config = dict(
    input='waveform_16khz',
    loss='mse',
    residual_init='zero_last',
    optimizer='adamw',
)
Rows from block 3 of the decoder of a small waveform denoising autoencoder, named by matrix and row number. Rows with one number belong to one channel. Each number is 128 + 24 x the weight over its row's rms, rounded and kept within 0 to 255. All counts start at 0. Numbers have three digits each.
After each channel's rows are labels from the 100 clips, of 14976, where the channel reaches its highest value: "loudest" is the band of the loudest frequency at the time of the peak. Only what is clearly more common there than usual is listed. The data: simulated sounds of rotating machines with and without faults. In brackets: how many of the 100.
# convs0: first width-7 conv, dilation 3 (decoder.decb.0.1.convs.0.weight, 128x128x7, each kernel summed), inputs 0-127
# convs1: second width-7 conv (decoder.decb.0.1.convs.1.weight, 128x128x7, transposed, each kernel summed), outputs 0-127

convs0.67:148165109078122147134126120113114080144077092156153142150119138098120123110119116118112131145102151110134134121169106138119135131125112122126096117139073102127147131147121139140116139142163117059145089111091113086106132132113111147106096141157144139080128081088161175126092153135149152098117118091138138132163119115163138116135129079127137127105114090179131106088154096143137128159137
convs1.67:107176130077133149101117145100151107138137122138121152096152163135124092142173077133158154092136108124109066091160114121133102124154172164147115134097139123112133120093093081136109126112134136162152115149174163152125161127131143160153127122124118110099120138187144127124193152087125158151158128122086137130100137137119144140116132128155096098146126137150132146104097129135117109134115
loudest: 250 to 500 Hz (31)

convs0.112:143128161159173128152142148156119149076119126113121116091160082142092156098143166176132048096084075146109107131077105119109097161113158110147094142128111144157129151096098119135112119149129127137103108127138101137144107109133151123144134143100140147146182135124119112082122122138140113134141125098131110131127083125106107078135139113103136107154124109100112126113153113161112129126144
convs1.112:132127156128115154130163085157128121141102120080116145131112139119154131131134118143128159133148142138131205100154084079131143077131126116145112158141179122129129142097119105160129165150150097090074139138114162113110125106164113144158112111136157120104085133138164157167154144144154120120121109131136149122087156159105147134179165108113157106147118139119132136161150112102163146144107
loudest: 250 to 500 Hz (34)

convs0.91:093128115153126114174107090082150140127162096122123174085139090152145138147109129128090091146140123149171127119175119134100140126115121130161125133121136124180099193105123159126110110109121085132125144071132098092151124134130165111135116143082094139131164117117107168102152086125121117132121117120116091142138127127105166115120094140090157153123141135131098146126117140129137127089081
convs1.91:123120119155124120160102145156121112146120132108128164124136118096161124111147157173123082125119118149151096127098153121162110138126111108143123133084179136150166150113102151100107143187085101142092141165149157174123127146102106131144132119113127102119124144152125153133122113127146122119113143133168105121132095143087111131106196169133135147100118136125123095161051155143138085108136
loudest: 250 to 500 Hz (35)

convs0.127:111098107083100127102119082086107118098139117097117109088131139106131087091105107119119098105148099124112092117092076101125091140120118128083104082157123114084171131114157134095151124089132118119096110132134130157119102105099105120079123118103102100127122106082131124159173088098112126125121124118105084123126083107116125106091137131151128120120105096098150144124110115127131135102123
convs1.127:126114085136149131128163162146125134119135128124120186146112112115115155171153187090110095114131164095136133140122163097135119187115101111116121146128111128143159143109099114160086092130125100133155120089116126119138128144124149146143169162142169203126162149142141095107181185135119144083120144148142167119136137134143116106118120120174091141121140128115109145118143105134120133143134
loudest: 500 to 1000 Hz (36)

convs0.62:092111129150166150145105086104142104169141136171130115164104114132128112107078124161071132164124130144107113129144135082076153130110148110102118104093099139108138115122110133114115120095139160128111118132115123145089100129096136093096124101081135079143128145099123111119119088094115133113153109089136097137099167121140147114139160142094138162094072086134138132140125110145122158130152
convs1.62:112120116183166139143109203123146145098120147107137124103132104140168141135116111133124128117130133113139080151101161145184153190141114130103131108155135122140099122092154146115110123157144116136127101124152188124124207127090113153186146115140160165164102165119121082131137105120150116107108129123141140116123123131138111113131124165159096106118139143122115128124136112090134098126131
loudest: 250 to 500 Hz (30)

convs0.121:122139152150143107133139071128161159094138102136118147094129151114104127129145147138117133131133153113101106092103103125112160127141156103115129154118159156153154137116102145086105120156125177091134104151145082131149137073138147143148126149098151152103149161095098136080135142150143095131095116142110098174121111142117142066123141117123126143124096081142101161134094120140154106124063
convs1.121:129148144126119112145145128088144072125111063110140128114115118139128105104123148146144146153107146179132117146151151084159113113115070130141104125119159151136110100102115123127118142148085144140069171099107140155138125124151101174081150058127149150154079123131140146136145135109115140108091134098164126132136180157126168146113101128134150152134131150145121139105110148135132101141105
loudest: 250 to 500 Hz (33)

convs0.35:119061151154150118113109091115109122119091165141126140189149120124076151151130142120133142120075100130066163129154126121098131114116135124097150124148125113136131094103144112127086098100151113125120138130117099142100122101132139119114120129149092153102114113094117104105113113140134094088129085123154176132104119148136128163139123079147085133164094103125129099119123080098112120118088
convs1.35:141121159132143122138156184155150127115132118112150132092123119119161122116119121120118145161153096110122103112101165123125148140152098123113157112163115134090123175105123132138150134128122172125113124152126137148119163119139107136161162098106196131173080101136154122125134101106100114131120112143127083164135143122094099043109155162124184142140107151138123123164139078110139109126139
loudest: 250 to 500 Hz (31)